Weights of a small contrastive image-text model.
Training: adamw at rate 0.0014, 3100 steps, batches of 128.
Data: trained on drawn human figures in many poses, 8.1 epochs.
Rows from block 6 of the image encoder, named by matrix and row number. Each number is 128 + 32 x the weight over its row's rms, rounded and kept within 0 to 255. All counts start at 0. Numbers have three digits each. After the name is the row's rms in percent of the matrix's.
# convs0: expand 5x5 conv, stride 2 (encoder.blocks.6.convs.0.weight, 72x24x5x5), inputs 0-4, a 5x5 kernel for each
convs0.21 099:159126144062088093113086129090182127141126139150123161111121150175130152137150124105089009145120082035051135174127038045142139163123090126185156121142073163124139129122148110110133103109153136146138156072080113178157125159130121142147105116149105152130167091150125148130097120155159154122115145166158114095139104109128179098127154125149149111096142109106132128136142118172148
convs0.22 099:092110126094125107099094100115136153080119112160157108123122161137157116108113169108132137078153148105112061138156109090142123082170162157119132141125092094103082058068124089080089089118094133124104140116180113110194116153137100091115136101107074100177112132130099157145142115109117133101107120138165124162114138140112177173084081109139097154109122140173119152114122109116134
convs0.23 102:115154146119094108126129114124098137082129117116130136132129114106151140165154127085092135177151168116126110138162134134119108123139192116134139149142076087112120102077071135121125089114155179152127112145150184167149128130165149129127118109125167209161178169170164202169103126125143131129085117131145130097073114120101152137116122114132162142146094133153128165087127114159178
convs0.24 100:152161131141148180123105098094130148128111090170114133070089114126102089060098120124078151109081107070106133112121111139121140104128116086128144113143049090115097122042035117094089045062083124069043078112080134031072071120126150168134118106149150094091097178173136166147147181142112163138155134130095124114060065129089122101108078108074050086132115124056111174087054092105155
convs0.25 100:128108126125127158133141149153107147130162147138121164150178140179159141143082143183105135108127124159141176141162129181127163142136149147079128116174183152134137175156121177124141168171177127113141130150141157146137147143119094162168119112165154147169163088124142118108127126093120132125062086060100117114152159139124114116130118144158121101140154113112136119159114128152131
convs0.26 101:091133144137167083125128105123124101122115131142132162107109166138096116106102130110123091105078125123143078057064080054136106117119146125125109095099187149137146132110152112119157107116118131110111155078117124189134170136155108119120101063171132150121099138158173186103125182126135113154195135166136114128112147163133148109098126092133087064095141146063073170096157112142115
convs0.27 097:138105102097138122088119105154134136131108084104137122081098137147123109085105077131114157157087102141100120122125103119088108173133180090144105155131090077119084115112067100084062155102083100046186096137093034109119127112076139138077160094127101126130118133147186114103175158180140094183152177111132127114113088163106102092086097079129094085123110143073073038097091118077104
convs0.28 099:107141145150182144106062129104131120099105089146123116144151073183137147179040132148129148096104227206162116171192201157110165149173130072113135109091100037072058090135100088112111149102198164164134134110164141097093156092075115089108084081125117121071127134146110125111153155174110140145136115071134050113122102127124110093071110078118113100080102152141120130140174145157127
convs0.29 101:103107120087068161116162081091150093133093088159125110109088136131110118118118113132114107155127096040101117064081041067154109096055113161132095089102125147130130087106094074088108070096085000072093115060068134138094091087079089114115125076109151157153138112160096143135100112132151105089100120126118117129084096098145109071098062106106120076115113073116088111169105084127113
convs0.30 096:109111112113104148092130103111170175133118101155130045064092168137119116107162141107100125180155121046092200155113099091136106126077112127132100098114121084102079151104109058154175106059080142121136086109164188135131110202138142130131133102160163141126152123130178147107074103174110092111046111111076110135091123094135131156122112123138090118156153157146182151136133113118125
convs0.31 101:106124097107114136093105138072126146122128087116112110085108093110108162094138065113142137103099059115117136134085067125175106142113118181160155141109134152130091125145164117138147098137109136130133133092102170164151080103092096126135110138105123099138112138101111099128130132166143109128120146134108109114136080123122159102128110129135115095112123135091108147102148064093092
convs0.32 099:124132073142106135075100064106153112104110088175142068088057124107151078116115161142169174155122151166179130132147136134110087115101158090115091122083129105079106132132111097137085127134123077093128099096079118154106132149139087112145152117116087108145192145088098151147126076075077116163110101097130131149107134100141139125136089116167145119146091153097162137124117137141159
convs0.33 101:118162181164190101118123158180140112139108111096112116129098127116159153102119127106052112152129098042117097115109060057165162145140058153133101082091098068086092050183135135081132152163130120138195180157160161164139153124162146147137127107078103132148171151091096133133133103136071127089141135112129078117061129109103141089082069101098091144084127114138115125164136133106121
convs0.34 099:132147140124086161119112141107180168087089095229141131092122209126097106109185153117174148135077109123150117110113134131078128159094173080092110177122200093083082107150043094095115123074041141135102059116076130135062083125153150125137127113125143074153140155130171138128096119116138133159097136177170089150103110073130159095102116175151165091147172146113117153157092133123148
convs0.35 098:094102117097160134137116095159156156102075074100105119109097154171121112135108152167114149162083104101119147125120131200142150156206159141118126152158189138135126167100103093070077113107125068112160142169122122162152177121120119143145099106126100093065125163120117142126105143146138135141147094187108092097137093113117081094121117109098076136100158152129143102094119158151130
convs0.36 096:164122123109120146124097124143145185111132136195127123089094176099102144124083092137155124096117154167142088051116109118075082126095124112141110116114115116102146134120115135140130101116098130137163157030114094136094109131140149137094115083169106104130113109057049098122112066024092127119091080076093107154107133154125098164129130109108124116138131125125125137091145121102077
convs0.37 101:123188114129071157178124088056225153130104099155156161078086196175127112070150056127062088084114105056057137066057084061123075116097166098085141098137139120112124106089093112161087133127124181219104098124148188139137161184154112107162177123137184119135150156165154163122138120190153148157145165138119112092134136109152101131156106121134113101157109176133110077130101129149133
convs0.38 098:064056081117132107081115122175106084096078068125082096104089100073137123081145149133120108149123164108181169137164103158110137096129129131102099170128125142106148132144123149134118124128126073112156124102095104136148129113118121109101056099103073055086081092098075017072082060076082079058034044081087113163095114102122114111107129135101109155128097105070100132076089099169169
convs0.39 100:150197137126122108164098134171123153119117146129134127067079095141067101115139113084083111123069103111145102135060109132114086126144153129125107150126142168127160212161147037137128086081107119139165152104114085136103163149110115076086073064109117116084081140131144072156132126140088111135123144136094105119135119120091090082101111057076096101126145146139121085140129156134120
convs0.40 100:107107081088109117151169125107140143181157114138131129130116132153144143143155102133060085125158123112090157162163121140180134131118105141106080104149117086082109103081084113120105157144069112081133105105081085123096090113102143172174164122125112160176132103138139198173130135225163168057107143101100154109108076080156164168077065165113085094010153142134102067114104107106101
convs0.41 102:174135173108164148175206170123163203203202148182191205156199160142161120119125102107181091162056087127077108125140141111133151142147141156103130122087119142125149111136100170161093140139165105163129136148185098142148130129138149130167144150182123116140153188160143143141186138155112127133174132133141119126116122121126157108113137096115158119119115120084140124115115097177153
convs0.42 100:163124143051094123170124094091132151148138125161150129153118153159128157159113123119181145155144136096152078134128087167113126146149170161157088132134112140151152094140161140127054167157123149136170151168132128158126182117147108155107140146131090123136156093091109085133111075128089159119103101087145140117135103115143176173136099120122176152117101196164165104127126145166149
convs0.43 107:089109108132113095089088063093120063045023109080077041034025094073046025046107128147089142147116128132144114106134117088181130133158103096124150158087092079019071116070036080139125100017087110110098086060086093116119091127122183139118124127130132129141091185160175169122137123124157133115120144197109094126093135144125174154097127104121109137171145141082143169123123148194182
convs0.44 100:082132064130120046084062101147091104109116112047107095101128101093112095131132184130139109150088128124086139120190146089134135155135163165165136186119085119123076123103127111125117117120143153143077131126141186066126131131148170110117204193131078137137175169175180140191155152128170176129130117143196089086092088071103109164059090156113127097118110145166121120145110153127115
convs0.45 105:176165167221179140170121113153116125065092123121138105109134117166123084080113074118091117080061091099090100099066076112116102076114115134157176114147104127093165126102058051055137067103025116154131097078132126152128131131166104107106138143095116113095083110133105120132046131109108149118088091121127107082146137151112076113098134061121133101117123119094121081129109122118122
convs0.46 097:134159078110069111105107097119048127149099077150118127106094155129108161123156160130094116121151106163118123126094117118100128074092083143078089108129145142099072049067036054030089083110074015020113093127103072125075079109088137105153136108122131155186123172184116141112138166155135144158124127130081064099099129074078112114111069084108097091081139126103088105090100111092126
convs0.47 100:152133116125147103141179166133142070168111143135147102157157103100095079117106129159103117120168143063086124125117092085147141127130120173150142119117116172126107181170136157086079159127133128104096181193121101153141193137156110154120126136145125132086094128175141156143130141120099090113185150126098122158055124132104072092107070123163096116100157133117108117106148125123106
convs0.48 104:107097137134161114203172192198159161143135214113117163087132103159140150148110130146140164164170133105088075109059111122098115116165091109120119077117128146154147181163147156110151114095099151090100119145154148146133177198192075131111136132126104130147112083119115135042131083131082078155088103119075134120137129112165112113113055143105081056103115119120127114119147147117177
convs0.49 098:094150159156082132209209073115150186133135146178170214143175173127182183107125071057083050127106174082098141097115122099101074133124093140113067128156115156122155051143121160145115081110119147161102119116115121106139100106174097109105153079126138131149139112096142115122121102124133124108114112102108153102134112142089137121124172126086154142154121210154159149095106126134132
convs0.50 100:077146151191103156095124142118145159179167171096128132152196124128135127151117130109188154137142181138162153181134117151122159191163105083152157113167148117107100112095107154123134078139152112156108104122132118076080117115134108120113150135092148166133104117096149125110139130119127130157108185181118110196076101161114114117155153140087128122136107117147123122103136139158114
convs0.51 097:122162136115089156143175124120172152128129109121181148104172170131116168152085119161095135131125183162129098062106110148122129123094109045040105119175139146166095122109153163150135125092112152128111072123137141106062115142091128137127175161118149097154120103033104140174102075121120131076085048089146124133162142196108111142154146098133143197133087113134157131100119144138113
convs0.52 100:094111078093056093135115098083099112053112057130087122174112153146157123113116167164217140100157175105171122096126148156067122097144121100088118104150134059157090134095107114131113110152120112107131148118115118143156126099118157120190141146107111065061119082062101094086097092113076114078091081145180127142139112143139127213077174154129121187175117101134168132093105139128187
convs0.53 101:105150101155118156114149129122119133154138093133119140118099090098152164108165130111095126128111123127045114158092093142153153118120070193129092089138113108109115094167133085110062171150127131125094171167133111132147119119056139137138142174117136149150194101091151169209089102135114143110110157164147077092070089066143106125099085091162131128070114161199121114116112123103145
convs0.54 098:149154079080142132155097082089151126082066111151184121068149138168122114110148151141117149102162149142127129178159158134136162155137150178180146147128135062077063136079098105139201093077118099176086069076152147072088085090108140185186137192138083174104178135123151110143091126173144125086095157140182165149139174117135133113114129139168175149113128148185112143145122134124101
convs0.55 096:148183113061114126130159113123187122168149172178143180196164100169218186217136142147122156146114165155154156079117102131065089154127144153135086108112144133160147111144102130143122101147069095088135143122149122146148165116108155143178139175163185127169122112158144157135097105109095132138150073140126125100177096144098164128164128125094114113069145134154126112102099096089135
convs0.56 102:131088044106103089079066058057106047016073039118101104045118100079065092060143111131122181145115125117126114107093087115126096098127149114179158122112133066142127147116107091111137153137136131118110141084121125075134112090065116149117132138124118118126114087131152108094162132147145151142167141173148095106130131179118090120138162133116160138149135151091151145146128161157154
convs0.57 102:118111127137116100167142145111143158139150171123139097114121100115133115103165141157093079111164104074112151179144125139152147143117130135121155094108143162154117077098160131097082086139133099130117177152155058150199134113081103091070112074129134097074100199127169187073108138132111089143118173120122095112104081105168102087073098087131096118135112156134064090163146174100052
convs0.58 102:104100120103081143087153143127103115124066137114115113139083151107175130115087145141166178118128107102139059164147148166107050108129143077113118071115146146149123122132130124088145138116161122118164162177155125153147148170121148120144166159106128095135132101132112125154109138071132145120125100054095091123116099113136095111064135111092095119115121093076092094111075096109104
convs0.59 099:061096124157156138117172187147136137119178178121133101157163106123123123138127081047104061162123064122096131133194125082117091132130084171128105120145132130091136101119180117153109137126148156158121172117158134111166163124127109093140125123115070092060077150084121057126122112116068120089137095125068128130089132131124076138116154124086117088139093166104121091102135087140126
convs0.60 100:120112081074101156150079146083181158137134071145115131127099164151154126117138153127143163140162151140134146152149116181145095134127134159135108119176169148152131130155123121132128158156120141153138164114154155125118152218156040132063151107139129108114187096166110165103132132178123102150097149082116170135140184131136160167151166140121194180169089107145167203095134109211136
convs0.61 103:135107102082147125158101122080123131091054083075126118111072161118100138067127105136166148143148116107147110118162130131157136153141136122107154102139078101123135072127170104076125119152108033089192135135108095125135068097145112109088103072101111082048062127094078031102138052064079068159061101075114150075164124107176113121123119108079118138140145100072116125105072110129108
convs0.62 103:136150120107100110133055119097148163105122114171159140120122195142132138180125202074090185096138120105139127142146179115072104109124122135161125149080087107136166106105183154120128120158161132112139154179125099093137124062064145143149100087106105159134118134072103065170066134103081146112128107112099118147141120131128182143129125187190150127116165132115159139098111113118143
convs0.63 099:105105073133081120179158107119137164211178127145170188202171123168172146180137120085132107145075123091067110090121114106138140114103152120096116127156090150143109146082113137111112097113100080149131136123109177138089123171136163173128142072147166171152187111143108182143144091152134107114136094123092153133123116128190144109105107169131174174138160125147136174146111140145141
convs0.64 098:173076104166164140139141074080154090089109096108105143100096145102138116138107100083117112109121141132127112092060085127127121112129145149137105158068133116087117067074090065092128086060035099073085128076082107163112122157125171100116146167158119162135160128146117122105177119065109082078083103117113160083108131154131108103093109103121125110124080113094135157148134119117145
convs0.65 098:104107130055091140118129082097144138078097121121145159123121179166193155118077100135097118110113116089113123115120098097087122131144134075132114101168106148119158098087112126123146085107108177159155067111165136166146171169203167156150137170207115140170129143115185112160165089172145167135125134125173012087133149144022102132144171109072165137144119110153151174140177178136133
convs0.66 095:172123123118162157109141139147144188172160091138128116093111164152123130119109159135099086105160134123092101114132127119143097130087130090092114117129094108123111104117169177150135127128146127130124109169138137097143142156118124139144077130123155145150143200210229167135148180158194137163172157122109147064067079140153121119142088150145106105124150091156138118137141149128128
convs0.67 098:127128141125135137140142144085150117141098174173095117126149080118111184146104143124147180076077087109126078094093096109187130124123156164168148138116103123135118175142146127117152116097116082191110131098123152186169132107092148164162177116146120041095114123044085103132123139111104120133112102103131151150123117135134163139115215127174114101154110115063128061117133099093092
convs0.68 101:173145153206161121106084159172073138120108182131132149153135091079171146125098083109106090124111097134131138111129179139141147180154132116111133157160124115181119131125134141100153133160124153144090149133149121101135127100091131142154148133093145154145119134140101148061133132188108087125107122151132116080146084162103107141098092109141135144125122109113112108077102186153109
convs0.69 103:167125141089176109084098139169164120113144074178129108109068146094131107140124119080125102116097082082078173115102034063153185103153137223204128163139108115140080116137046077061137077069059064105122114065041076161122057096103083130098101100110089058096113095097061111112129117116130111160140113120185156115089082153106143149166139136117099105101125170090092124162131105125122
convs0.70 100:106077178130091113135122153132145151179181140157193151159111099115155112102141149094093079180156067097086109109112089088073170121183140105145113132171126172133162158111135176178183104131180144168147199133170153145143131139162150111147116089115088106152082094089146136099114088071139124117157110103133129142126136150080141158126114124135110144148139122115100116133147122121082
convs0.71 100:098118108153090094102097155120175149166124113155140108130120158200156130144150136131151146123104138108116128070150102119055073049018118101126096091072155115112151143129117129132121131158067094105132109109089097131118133147124100144148095124100146179149133186130200173143152176147102119112127120131114146117097113077130128088074097140132120060137123116071081124105092132178133